python train.py --arch="transformer" --norm="layernorm_no_bias" --mlp_ratio=6 --head_dim=64 --fused_qkv=true --bias="none" --qk_norm=true --wave_strides=[5, 4, 4, 2] --layers=8 --lr=0.0015 --beta1=0.9 --warmup_steps=240 --weight_decay=0.5
Rows from block 2 of a small CTC audio transcriber, named by matrix and row number. Rows with one number belong to one neuron. Each number is 500 + 40 x the weight over its row's rms, rounded and kept within 0 to 999. All counts start at 0. Numbers have three digits each.
After each neuron's rows are labels from the 100 clips, of 14976, where the neuron reaches its highest value: "responds to" is what is common among them; "lies over" is the class under the peak. Only what is clearly more common there than usual is listed. The data: phrases spoken by 400 fixed synthetic voices. In brackets: how many of the 100, against the usual share in percent.
# fc1: MLP up (model.blocks.2.mlp.fc1.weight, 1536x256), inputs 128-191
# fc2: MLP down (model.blocks.2.mlp.fc2.weight, 256x1536, transposed), outputs 128-191

fc1.549:505494538467553533459541513494446564501556579499465503445519538510498538457457510505437460490538533483551477448438531472517499499505494457557541495533494467498531593550572466459503488506497472
fc2.549:483506418477481507553505505490567492497508487446504624493441515502444489573493552496462446482486537482589472387468529455512427485445510562471466500419489417518525459523476417546450454571516547
responds to: /ʃ/ (67 vs 16.5); /p/ (67 vs 35); /ʊ/ (59 vs 9.1); text has "pushed" (43 vs 2.1)
lies over: /t/ (34 vs 4.8)

fc1.258:425507471510451492460521501520470549527533471469491477517529419418481517467513546540436505463553558527529440420444534460539513511446557518532536519466520480548481505455502474520468509521487530
fc2.258:520455503485525490465537568479551502559450450459506456512489481546470471541464480453561500546551522507489448555478482565465460479482538518487606560459504428548488446477492495515518504424434479
responds to: reverberation (99 vs 35.3)
lies over: silence (77 vs 30.3)

fc1.177:469456521601502514507471486488452459521415524550471471503490479455426545551484504466527440490508508519493506466506449441565511510480457448515502477520443482457556523434458453533462448489509527
fc2.177:569488465486459565489449495559561517505466446428484460469455476456456562468505465431499502487528441539530558460449473570524461468439529537504489464520458479538418447500532431523510497539492499
responds to: reverberation (83 vs 35.3); /k/ (76 vs 46.2); fast speaker (50 vs 22.5); /ʊ/ (45 vs 9.1)
lies over: /k/ (62 vs 3.2)

fc1.16:530474447528449466488481505542373511545501541491447482515521539428483489516482517467492565427513509495552430460481503480551464527473462492514537481495467439458482557555538478498478506536545552
fc2.16:484431536524452492499602442450502465490491510533459523547478534551534557460504468452545453491523530609508520511539485574514519542449551527502541525474435560528436462523479450467461542444537506
responds to: /ɝ/ (100 vs 43); fast speaker (60 vs 22.5); /aʊ/ (32 vs 14.2)
lies over: /ɝ/ (92 vs 3.2)

fc1.196:510511528560454488497369479479490458432507463517458501515540486445477510534500486467479549458504423544486481495479538532501390417501521485499475501522419515535492438499505540540550547530468502
fc2.196:415526469499523549450483481493582532489469510505510522474442550513547495510545498522528477515524479472468531470505455502465411544446433497501468482523516566525491476515500502463505463493483448
responds to: /w/ (84 vs 27.3); /k/ (80 vs 46.2); /aɪ/ (75 vs 29.3); text has "quiet" (47 vs 2)
lies over: /w/ (80 vs 0.9)

fc1.152:492445412465520490458558502549482532518610460502464502532562533519544515517413501553476503486514504460513547532591529493473455486514524528466551512516499534540486467545600455492501463489483482
fc2.152:526514503540486543542449533567572519579535491504492540445491401456525537453525507423491451558499397494495479546497456513548502542443485435515445502482522508428539570464521486585457560512570500
responds to: /s/ (82 vs 52.6); clipping (25 vs 7.9)
lies over: /s/ (57 vs 3.5)

fc1.239:555467481522488469464449452454447493512517505495426510439484560505467525501495502540466576465584532471526485466517504551494456470499497530467553499509415397518471505574475464496485512559479557
fc2.239:493474519513468552493496497451421430471491447505510482488512458461519566478521451467480495493494509551504500543447477457542503531460554542495550493498456530536472506510494420512474469512544544
responds to: /ɝ/ (100 vs 43); fast speaker (57 vs 22.5)
lies over: /ɝ/ (68 vs 3.2)

fc1.225:485547515478563531469509508490458539459514484413477494469490423490474522520486496506547626467516475486435483485462449503541514473567528411485534497487497493437523498550500496485484546486465510
fc2.225:483441490520603475551494576459513486496503488505463480508529526481504562465489516512460439429500511499431499534512495510490541472491438517506489514484503544494481651500534437487524494487401452
responds to: /aɪ/ (62 vs 29.3); child-like voice (58 vs 22.4); clipping (40 vs 7.9)
lies over: /aɪ/ (50 vs 3.3); /ɑ/ (36 vs 3.2)

fc1.389:528494477537527529481503569466465476467501561472451451472527497486481520508438574503564488471516481563486413567563477507418442450461414548529508510477453486494535500487493459558500517504518524
fc2.389:490582424487476482453497486472453544448522489510515495510466574472533531540556474475550493476482567458451516517502443565514509533490500509450495486468522531478502435475462588504556464512468518
responds to: child-like voice (70 vs 22.4); reverberation (62 vs 35.3); slow speaker (51 vs 21)
lies over: /ɔ/ (33 vs 2.7); /ɑ/ (29 vs 3.2)

fc1.150:468477496566475470466507547463483548493519510499410496482514509498473564574450585499528465437537487521468499524531500447499483419563481518474496536475460541443503466485441498497467487499541490
fc2.150:580541536480571466505447486525449543506540526464510551464507493462427556530574492450418499535524511506478479524451440567441459529476495452520562483430523512522526490527495494530502480525490499
responds to: /oʊ/ (66 vs 36.3); /ɔɪ/ (35 vs 5.3)
lies over: /oʊ/ (52 vs 3.7); /ɔɪ/ (34 vs 0.6)

fc1.745:540478539480554529459466536489432457530409518512483418473481489493417550580500581500618521502503555555496519468451517537494483427559483491539482419505528495485469503567508502492490557434506480
fc2.745:517594521548469527505502492551570459471517487456543499426497440434428521450535508472419517427538512552502531421543557417558484474520511541548479472526492467518485516552451511432485498514480548
responds to: reverberation (69 vs 35.3); /g/ (37 vs 16.3)
lies over: /g/ (27 vs 0.4)

fc1.542:509521464464503506460546465527475477496557541476463468443488494491504507524439516558491491509572503485496531495512498484489514478549531524473492500492511504523502431513579463530492478531472529
fc2.542:507552460508501497505496488529498535440535504447367489401526485475492534572552534491523486418544432518476439484532460504524455464476440558477545474444495478534460485593591495504563489478511575
responds to: reverberation (65 vs 35.3); mains hum (56 vs 12.5)
lies over: silence (98 vs 30.3)

fc1.30:478483489496524449430483464519466474430491528563438493488474459545475488548606541458466509430524515519481496433531493540577526449547503505541506468461451537453499510526491514565579490477457519
fc2.30:514483495519496494520505494479499543469433559482450416461535480485490437491475474453536477463560524598483476492486469488479493499554494450486443553454496528368480429458519479509464494427536526
responds to: /k/ (78 vs 46.2); /æ/ (66 vs 27.8); text has "cat" (28 vs 1.9)
lies over: /æ/ (63 vs 2.6)

fc1.58:459571450469465474490525466535486543474554474491448462509484474533570473526519522489524455421530540511471552495534525376615526511469453470476518468506508473429558526567503486461520504495512536
fc2.58:499466459476524483477535480429448474550499475470561561468596490469405526476495476499499499517504564500506454443512525529517503483509501515488553473475503491462454388515469510494505440489465498
responds to: /æ/ (85 vs 27.8)
lies over: /æ/ (81 vs 2.6)

fc1.73:480539498452562463482538508595436462550515508518485449472415477520481519550507505541484522477518478498481477445494506513552540503462567501474534512479487500527463504545471482518459472525593534
fc2.73:498456511540478484557428498460491503481448492460536389483531527524516456500503533585518478456465524462516520498498542513546467540553530491523518531498549490477500477520472509468532569447581457
responds to: quiet level (64 vs 28.6)
lies over: silence (89 vs 30.3)

fc1.361:483429494526455484435608457428482486513471515492412439473572512465480517499519519511540474474538583513514539428492513516556507509554543509491497457461409428498457480580559468523502486472496539
fc2.361:513475452528455491521439512541501524520503507456478435507511531499603455443508489510471464469563515589575454456542591428529465432543501538531457570502534481456484435510508453483529489473540543
responds to: /ɝ/ (86 vs 43); /ð/ (70 vs 15); /ʌ/ (55 vs 14.9); fast speaker (46 vs 22.5)
lies over: /ð/ (57 vs 0.3)

fc1.432:491526461467550487492498496465450522515503466524447467447495503509471510552509545505462532515502566478451535465552539487532464507546533489509500491424496529500581530524520437577503487524532548
fc2.432:447504493488500513475520489520498511524640515476552506474486541495489480501488471535469469522463477523430532509539526511476478491520537517444508548495601540509502499503451458431434469505479490
responds to: /oʊ/ (66 vs 36.3); text has "boat" (27 vs 1.7)
lies over: /oʊ/ (36 vs 3.7)

fc1.284:554480449542461476391530483508433521453463557521446515508519480545510511508510566503585441451566524557511526470555472521459494447506533488461480474513410536499533433543522510580468556451495518
fc2.284:424526533459503476550493547479489519534505445482466460473445555475469527549501587494508443479521442480450541540430445498479568514459447572510427475479515545475530479448536513565463530519520543
responds to: /ɑ/ (60 vs 33.1); clipping (25 vs 7.9); text has "doctor" (25 vs 1.9)
lies over: /t/ (75 vs 4.8)

fc1.591:506571492530485538450499481495447487446562480521378494452498526508513566540570563479490507413541615477507475504582531502530500497532481528473522431412522513472545517546534467501532494488499526
fc2.591:450496456523473479427465428477448476442504428476422488502519484511565509577473508524494517472561504477536531448552528431538456435564526531474488511489532484507553454511557525491456486518483504
responds to: /æ/ (100 vs 27.8); /θ/ (28 vs 8.9)
lies over: /æ/ (100 vs 2.6)

fc1.573:440512445515522459468516482470472541523481488606453499531495533446538500515563518502475444428529499472446405537535562525503458510487476484520508494473513511593564469568510497518563553563471542
fc2.573:475514553496478522466526479453501510478486524539492531447526436530552449448453491564526526484553476544458498487521444530451461408527507482474545437548466512388528506532531491510405487491530470
responds to: /æ/ (60 vs 27.8); slow speaker (58 vs 21); clipping (31 vs 7.9); /ʒ/ (30 vs 3.6)
lies over: /n/ (32 vs 2.5)

fc1.190:514518449548466470464523455553466464437494554515433453484511513565522500480521473538548455489493557510512551560502501504520509571509547450449503504423512548443509524548546503503530538427487529
fc2.190:473451492557493477510530534469444480482493540475475526529504547482543574500502529544504522467480467478477484515517512468473463371521491456480507509476461478523490519522506531541468456560464465
responds to: reverberation (71 vs 35.3); muffled (low-pass) (57 vs 11.5); pink noise (44 vs 12.3); clipping (26 vs 7.9)
lies over: silence (86 vs 30.3)

fc1.553:530523475523447465482484483443470437463515489532455471543496481494502535521447535551569455468537534614549559453514556441467512488496504495519473488525434492486470450523523471490534417499581528
fc2.553:474494541470466526544451569557532532544466480542453497516492523418522486422484529520501482465509476520452449443489482486526561493452503543497521526524452509422460529512534462524445508495503564
responds to: fast speaker (69 vs 22.5); /ʌ/ (53 vs 14.9); /dʒ/ (30 vs 12.5)
lies over: /dʒ/ (27 vs 0.7)

fc1.658:501597551628549513482489515487454425502474552525471454516488557512476536462486514516457498481489518533489554572508417458393498506462429492487518485462523547553498537496520442505536432474448506
fc2.658:503444540540571561491529519453485458463561528453561507548487530507454541519463469502565523563449497495522459444446465503523466544531552474552509596465557502502445497515516463559483536473486445
responds to: quiet level (98 vs 28.6); thin (high-pass) (30 vs 12.5)
lies over: silence (100 vs 30.3)

fc1.310:537521465493532494481540470446438538505501518501424520500514449471458478535477535520594526479561475564461406458539556560598474505516601469468553530442394405456546474511520532563464559497514520
fc2.310:501479476503488448529486483525434508365491520479473532494461441498550429453488514562537534453497488468465482493567582466491438412534533502489557544507432478526537496481503556483554517437547438
responds to: /oʊ/ (94 vs 36.3); /ɪ/ (79 vs 44.1); /z/ (42 vs 20.4); text has "window" (40 vs 2.1)
lies over: /oʊ/ (91 vs 3.7)

fc1.741:467500530496492522483491479494484548493498525500457510485515554563532528518498533482465462522551503486538444551517453566470401496417473509503503452474499531503555593475573473542542518457503529
fc2.741:491498521469499434490531466518527455503542467505511429524531543501493486509508445496514497457505514583513519413541543484562538461440475562469457503475485490547480450514506466462475495494487504
responds to: /ɝ/ (84 vs 43); /tʃ/ (77 vs 17.8); /k/ (72 vs 46.2); /p/ (65 vs 35)
lies over: /tʃ/ (70 vs 1.1)

fc1.595:430487484570447531430453470483483534550540513501439475478493519518568494497440487568526457458512479471475474553487534573457425487469484496487463543535450465597506493469473511508505550499477571
fc2.595:543513577456540548514475489503491470505563467544590511554516568516461489507555460478458519514509458493523499486475506493540553550471496606494512454542513510464517571495473475493524480522573517
responds to: /ɝ/ (79 vs 43)
lies over: /ɝ/ (35 vs 3.2)

fc1.275:542487545550553453484517457585417557537496454451422476531502409487516498513458544470567504456480507515530542470444487515419537511489518497446585419514460508519482478461524493535484462501500542
fc2.275:441485518546484449472419498456425505400419459497536491453569489523517458563532474485505513437577483541467460513473544488541475470564509470521534479511504534510478512562478482509493536480529449
responds to: quiet level (98 vs 28.6); muffled (low-pass) (43 vs 11.5)
lies over: silence (98 vs 30.3)

fc1.116:529507563597518521496532480529460491482514515418476456459507610571514529476480495542528441501470512551487472511466538533540456509485471471511459524398536555463528502474546463482510512504492488
fc2.116:502458490496494492514504527470520501500494488483593512522494526502525573499542468539498508544462461557448471513528489491535448530484467491491457556408510520450474494510464462516482480565471489
responds to: quiet level (70 vs 28.6); thin (high-pass) (42 vs 12.5); pink noise (30 vs 12.3)
lies over: silence (97 vs 30.3)

fc1.748:514541496552460481497484490493505516469466550568468466456514542481455495600498563491515514480567505547526589481535569465548479481550475486489441474523488518420476492606455505556513458452591506
fc2.748:540446529546489526544453546545608463470522453439553578479486478535554514477506494535471485540469449461487492510516453525517450467523489504512484488528457435549457592545493495493472569529575511
responds to: /ʃ/ (56 vs 16.5); fast speaker (49 vs 22.5); /z/ (44 vs 20.4)
lies over: /ʃ/ (30 vs 0.8)

fc1.9:487536500474539475439444511548506574460514465522469524507525531518467484550497547475433518463508538517525495432530543452471482435453474514489564496500512390443568519518454506507448470536504515
fc2.9:415464501486553562470567498484445447498482495468522579547536587474489554539492511502466510452506519520457476549414430422513461486506487555524518451454461448435490445621522493460556453510450498
responds to: /aɪ/ (99 vs 29.3); /i/ (60 vs 32.6); /ʃ/ (56 vs 16.5); text has "shiny" (47 vs 1.9)
lies over: /aɪ/ (98 vs 3.3)

fc1.158:454490482550496433482497462451443548500508531440459414488553457510524513575531564517499512464534528531495511478511593550472548498534534544487492512482493480498501546513535474571463487520538545
fc2.158:481543501431506442506495499471392471472573487491420511480503468491526444580485504515486530509568483440437514529543492497518473424572495469508540485501539503519505483503577549524514490464470472
responds to: /w/ (79 vs 27.3); clipping (28 vs 7.9)
lies over: /w/ (74 vs 0.9)

fc1.50:545561463528485542558592491501501506570455492479423502521444517461472578435475536489465473513487558484417479609509504463420486515452494479490467446435507511478485445434541487500520439511447542
fc2.50:455492516560456436459513434468524567463496479467544460547530525543531470573521518545534518489478516503552556396499546480514523473557543579573524542492520518514435524487509499503449526478501427
responds to: quiet level (98 vs 28.6); thin (high-pass) (43 vs 12.5)
lies over: silence (100 vs 30.3)

fc1.508:419543558463498484476526507552479577413556539584440414411494490587525538503541524542494528507526503545482485483570592456523499480519535580460480491460568542462542537485513532452492454494542527
fc2.508:455443504519502485603475466416519481504475481493558523511540499517511413498538414507474486546438566497535478512497511484470456540514512561504551527512528409510501443460553491493544505473462473
responds to: /æ/ (64 vs 27.8)
lies over: /t/ (62 vs 4.8)

fc1.686:507493494478527512500505414498457487527503487465474470474524439488447547492455504521530506516594524491462507555532544484450470442495491511498490533568477556479533505513470417509436475547456492
fc2.686:521504571496535487473536494464520433524508486492470530467442473560475440448546441453480450533525515479482512535496470491500595475545462511529462484452534551556492560536556516468488482533504536
responds to: /i/ (62 vs 32.6); child-like voice (54 vs 22.4); pink noise (30 vs 12.3)
lies over: /i/ (33 vs 2.6)

fc1.296:541475500573509503516486505502483453454456449505442488491500535525542558431513526554440492516488583531473504506576503508488389461485474534535491473367506524440485439535530531558501492524477492
fc2.296:457447522500509456555527482460451523421493533469544419588453464536521501580514510554523525483494488523493468516478542500480524560548572496475465596417569509501481533476460519491498471476488468
responds to: quiet level (97 vs 28.6)
lies over: silence (100 vs 30.3)

fc1.353:506459518518456448462507486495469486429521496490468479497422413438486509574556506536565463494525517492483442512537490418612429516499470473571447482506487482471554478534528449528489451528430540
fc2.353:546508442542457514483541477593520565475484478460451576518494491490539535444490468496430460468488501518552494463480493592475545452475492557453496507532533495439553475391527495481525473500495555
responds to: /k/ (88 vs 46.2); /ɪ/ (75 vs 44.1)
lies over: /k/ (84 vs 3.2)

fc1.558:492478548451527435468459464527405542479467504505430430470561505525471486529531553508509490505569495530520471483474515513522477504517510545459545461419428450534483551491519493522472508509513578
fc2.558:469430511534421488447591527494422528455499586418467438562542448557494465509446554539470490499540498470445526534469468510474542475559585515503485549441517479506524500503441507546492535443487489
responds to: child-like voice (45 vs 22.4); clipping (40 vs 7.9)
lies over: /t/ (60 vs 4.8)

fc1.764:457491452467458486468511514524468515468454504519505386502556524528449475488501520450567527475481488584577495472495528449559525468529523523581514496491474468525516517518537537515543446536571506
fc2.764:407461470426524557573491453440465556551414458492548498496484486530577503423525456457480483487503501469439433520496494472511506537461516461497514467490573514464511528533466570505497525532480547
responds to: fast speaker (45 vs 22.5)
lies over: silence (82 vs 30.3)

fc1.230:523489484422621544466533502463426528510506443426475493540525503468439485533420536524516479481569482520462493515482499477400470533435459508486536501462467506547583500483533516473529538516456552
fc2.230:477509504479453522558456435552461511450539512473481564474361466564570487448563495579468517521486479442488504518463557516511526494480476442467474507445575483509461539467511550434502517514582507
responds to: /oʊ/ (62 vs 36.3); clipping (38 vs 7.9)
lies over: /oʊ/ (33 vs 3.7)

fc1.84:521512538513482444501561441476426440444491474531405518561450530540528527522532497469453506482528506442469512529569486502527479430495548546502530461479462521494534510555527436510589457507510510
fc2.84:536510501479504573535428443427556496486471516558523552505573474577444432539464487515490549499546495490469492504541561527501520487487527510513485436524547457506506534540581452450435500543527541
responds to: /ɝ/ (85 vs 43); /tʃ/ (40 vs 17.8); clipping (35 vs 7.9); /ʒ/ (29 vs 3.6)
lies over: /s/ (30 vs 3.5); /ʒ/ (27 vs 0.1)

fc1.300:489494474487637444492513466433459541408487465505465507452485503491501438509541517456476456503481608414519481500501478483457462516472519484449501501459519506510528492473476489575498395502455534
fc2.300:486561564396485535471469576524569492453614485423534467443453528428542476513506513553457497429497510455477497431469540482551530445585460573468469508493547491536557505545507523482492498496528464
responds to: /æ/ (67 vs 27.8); clipping (40 vs 7.9); thin (high-pass) (31 vs 12.5)
lies over: /æ/ (60 vs 2.6)

fc1.182:455484509506522531448527544510475484515468525467451501464484520491494539535496499533507527478600528437447436497482447559416453457542506564465521503450473438516455479540476429533526558534528491
fc2.182:499517467470512502446508484440513502490459529523518479569511525584496516560467440487473508447412509525523518562512445425471559479452458531479472469572540506527561536405574533463529493602417489
responds to: /ɑ/ (92 vs 33.1); /j/ (35 vs 11); muffled (low-pass) (31 vs 11.5); text has "beyond" (31 vs 2)
lies over: /ɑ/ (92 vs 3.2)

fc1.653:503568530543509457526547515446505490437480559555498509487513510494514517485511502469536485508558514559514552495559553400560534478536455503489460506533527524453519489536480538503542422408477507
fc2.653:516483444532509463556482513568469522461562499414512475502440472483489518481539529496493514481426433487489455462450469484443461541481547495494485458480443514491511497484518526516460524584510558
responds to: /g/ (72 vs 16.3); /b/ (69 vs 37); text has "big" (32 vs 1.9)
lies over: /g/ (69 vs 0.4)

fc1.18:497471479507476462482563506534466497510546508496457513488557461486519511532484481439482522509480541481464514549481492446616526493534533451482546536530528439522570473526586521531545465501403499
fc2.18:471475521426547499506529525429522474523473496466554506501537474500456467562515496443519552506441550530476492456565442471395510514486490458550524479505499498538481552458446521572448551564431560
responds to: /aɪ/ (84 vs 29.3); /ʃ/ (45 vs 16.5); text has "shiny" (32 vs 1.9)
lies over: /aɪ/ (82 vs 3.3)

fc1.397:453494516512498479464546539535477499515495557434465478476482466485510535554548554628493489502578495516541527483493566417480438486503505510451545534440500438531462474542476525489491500489523531
fc2.397:494456507482509544568525476490515478529463530522515491478515540514444481540504498473472539541500547464441529525453549556475545519526497512505479463510541529543528508481556493412509489528493478
responds to: /s/ (89 vs 52.6); child-like voice (56 vs 22.4)
lies over: /t/ (38 vs 4.8)

fc1.689:557516502465498508423482463492459476533486444518415481516486494487543517551510548554579464442558495518559541458559557527501479514563427532470493459533535436509519490565551544541515494513531579
fc2.689:522548501554449462440436508455496484447491447458485536466442533446505503576472555483558513501530443531505526528483472507525539463534437560468482483511462512514486440537557545528467512590618504
responds to: /s/ (85 vs 52.6); clipping (36 vs 7.9)
lies over: /n/ (36 vs 2.5); /ɹ/ (29 vs 2.3)

fc1.316:514438524509468548482558511524476495441536520452454472540508485512409575558561559502471551461536500596515520483498477443470534500492486539518402475453494470480510479480558459492525443497471507
fc2.316:490467469532536470515429520420531487460565517546482540500528503492485461474508504526436513528465477453486501577493489517506452499448489412489521436490480501500495612519512574453526498532521552
responds to: /s/ (80 vs 52.6); child-like voice (50 vs 22.4); text has "six" (33 vs 1.9)
lies over: /k/ (44 vs 3.2); /oʊ/ (28 vs 3.7)

fc1.684:493523487510468552504430485489480455469458510528454402513505489489475519596526463531524571464582486516504482449536595499470511478587490484483537496526500480513466449548505483487525484510491497
fc2.684:489548520506520475452471542473465541495516395503440489445531540397489492464481550520527532498498495538565475435512462497535487470475485547494552589499439478597489494456484522559444541460546557
responds to: child-like voice (67 vs 22.4); slow speaker (45 vs 21)
lies over: /ɹ/ (54 vs 2.3)

fc1.60:490469563460436521449559502555431519538551459491467448518519492438506551465478547471444496471511573477457479512428495419463523508460515547546497499489508547500543543523564499497506526468473577
fc2.60:488500549460511500620530492467491542568430462533531504441499382526506529507488504605437471546523478418482470538540510497449505427485550522474516473470603479567489524478512584470484505477443472
responds to: /aɪ/ (62 vs 29.3)
lies over: /aɪ/ (34 vs 3.3); /oʊ/ (33 vs 3.7)

fc1.659:469543503557473494478521590562520519499542437467479478493554526477514493513469579475480547521485540399551517472412498511520514451499461538464510509406500453523509535542506521529482507492468499
fc2.659:498455538492522501491499620413477460480503549499490464398557436478467486481501507554536509524512550488478528512540495492485584504553451482532514428587527522517538528546486537483487539510415506
responds to: /ɑ/ (87 vs 33.1)
lies over: /ɑ/ (41 vs 3.2); /t/ (30 vs 4.8)

fc1.392:493517496535517443386498483513531531439518461538468523487525510577497515547484488508488450467511535525522556505537540438578488489465553481487524508506482519533498479560549487439528449485404507
fc2.392:522500502518484550534406469493585535576507534462574500473479521496491523516525520462468459529434447505490496473565436471516434510510444527546492455541485551535527458467540525515520530473497545
responds to: quiet level (60 vs 28.6); /dʒ/ (38 vs 12.5); /ʌ/ (35 vs 14.9)
lies over: /ʌ/ (30 vs 0.9); /æ/ (26 vs 2.6)

fc1.700:511538426462456476471409510529479519493527460459483481525513521513465507507479508485519538463480478534522440456501497476592501492533567456517509517474469427461522441490504495569527435510557545
fc2.700:445426471480524570593537500492471509491503509498534451540499454481538472526457496473512462513538508462447516500472479493483489561446489476441546522466501464485509483516522487501482481466408580
responds to: fast speaker (74 vs 22.5)
lies over: /ɝ/ (27 vs 3.2)

fc1.584:462546446552421530460538534503447504485539479473446496553501482488510526475459551455456469478480454513451471537505479492509532488571579544519536512473488505531516493487565514596532514448516539
fc2.584:480466509505577485546485548521449469556484531548493512459487440561473565417501460539404516552570500485500453528526501418443508513421498449562524489476578489449517550493496502509498480534417500
responds to: /aɪ/ (87 vs 29.3); /v/ (44 vs 21.2); text has "driver" (26 vs 1.9)
lies over: /aɪ/ (81 vs 3.3)

fc1.589:504463519470459539457520519464461522420504512467470505492515514535488469533547466469487488489521624556521526489469560516555500536510483544452568491477474465526436549476496389538526465557494504
fc2.589:441563534454545494556481479562491474505528502550493518485463446494474500403555515533485501550458493492464496525524447520493516496462481502539540466510517559477488462494488577526444589501461539
responds to: /æ/ (97 vs 27.8); reverberation (82 vs 35.3)
lies over: /æ/ (64 vs 2.6)

fc1.237:509520497543421478502439482515465571436537464447417486463543464474516538565420534497546520476555516526534469476566547466547488493531503530508472513471489450438485516559515519513568433551477583
fc2.237:471480489475480480453521481481483579449438479459415495471506507498539484592505526513566496453560508467443468402555514535530505456596522503462480498474509441481508451547524518509468490481468500
responds to: /i/ (74 vs 32.6); /g/ (38 vs 16.3); text has "green" (25 vs 1.8)
lies over: /n/ (37 vs 2.5)

fc1.588:489496474510456527473553412463453487477432478434438497522486466538489516510547496486573436471503552512527504520518493491523504464477522504554453537485435467550494480503542432551561425471488527
fc2.588:441455499469564518599453543411534522489482501507535451546449403541553474504446476493442492508547526529472555525525514526469547459510533518506453531488514519502491484546469467446454518526510477
responds to: /ɝ/ (100 vs 43); /ɛ/ (76 vs 34.7); /ð/ (57 vs 15); child-like voice (52 vs 22.4)
lies over: /ɝ/ (47 vs 3.2); /ð/ (31 vs 0.3)

fc1.70:533445631469578480462502410476441495500542529441485481475491482511500513548515548523466502471535510519483517421447528477526496459522471410506557434497459507490499524525546491501421496548479519
fc2.70:470454487489526473446461513408410567490511493474450471532510421498600536523497506510547444522563513495524485540489520535543470493501438431502528532464454462508500522536494452549508522529497560
responds to: /s/ (87 vs 52.6); /eɪ/ (79 vs 28.6); reverberation (79 vs 35.3); text has "sailor" (27 vs 1.8)
lies over: /eɪ/ (78 vs 2.9)

fc1.256:457515513579446472430500447499466527419564540513436500520503500560596546571523522503479429463535552516525550437500508505490529518546486472482493474474537533461507469529497445508476422492507565
fc2.256:513512430482505490418483471511411495489479487441357510496453538530550466547487491474559541522611562520491490545479481530547520434532482457458517498505543449513450495520596471548540548546531540
responds to: /æ/ (83 vs 27.8); text has "cancel" (35 vs 1.8); clipping (26 vs 7.9); /θ/ (25 vs 8.9)
lies over: /æ/ (79 vs 2.6)

fc1.668:543476494620474464450481455507436534490488573506425514488470430492490559478504587474523445502519566517501453479455545501470435495539441510428498457442445455490502447558519503452450489478466542
fc2.668:463505529530477396527462519481545547456487521463472445441500546555565508514526534479538530546534447462491511545489481534516436502516514541499490539448488502523471510504537512588493492556555504
responds to: /s/ (84 vs 52.6); clipping (44 vs 7.9)
lies over: /t/ (48 vs 4.8)

fc1.95:447525521619410458473484476459473442487485443462471473496509452491481578545452496500579469487520487479472518538496498443543462443503479520447490532532424540501531480472570509475561556566499495
fc2.95:516611501556513506506478488543518395485519460511414576430484524431505504525465449482516506477482487507500567447503489480571515483512483490428451468584504567502513460500535541467517468509485467
responds to: /g/ (99 vs 16.3); /ʊ/ (62 vs 9.1); text has "good" (61 vs 1.9)
lies over: /ʊ/ (41 vs 0.5); /g/ (31 vs 0.4)

fc1.227:449462446488473519495488524451522536509518549397439465442513484513523519490523540522478420341517509523439530465473553504450446498527490510461475513530490556433439516490477482465512538496519536
fc2.227:565510504496543496443511473552491451453484486597496528565510526472506505532505522522513543567523536447604460548480495508504530494431470520538535461490483492541512475454526500564505461474532541
responds to: /w/ (66 vs 27.3); deep voice (60 vs 28.6); quiet level (60 vs 28.6); /ɑ/ (60 vs 33.1)
lies over: /w/ (59 vs 0.9); /l/ (26 vs 2.5)

fc1.559:472451557472488510455507518499461550476488505497481506542544491473550454552504499555427544478538451552536493462529526450446467444459516462545511512450468516535497553473499481603438451561560510
fc2.559:606508538561456431494495484482532424545462475472562414598556518512508482464533449431518520408483509448547518469574493494526478483526536452567492492544497462518512454498483564488489517492448482
responds to: reverberation (92 vs 35.3); /ʃ/ (50 vs 16.5)
lies over: /ʃ/ (46 vs 0.8)

fc1.760:568527538514510401457423471455505460416513495481463509520516481418546483523495573560490477477523520419535523451462473501531540500567560593451489521449411409505454442553541508571451482474460495
fc2.760:447531528506534488480474542576474576592498516500546512461465471537503517403500493465513498525455488565479433509513557444416463506380495542573525507497448512479592529455520504466491481505454526
responds to: /oʊ/ (82 vs 36.3); deep voice (59 vs 28.6)
lies over: /oʊ/ (69 vs 3.7)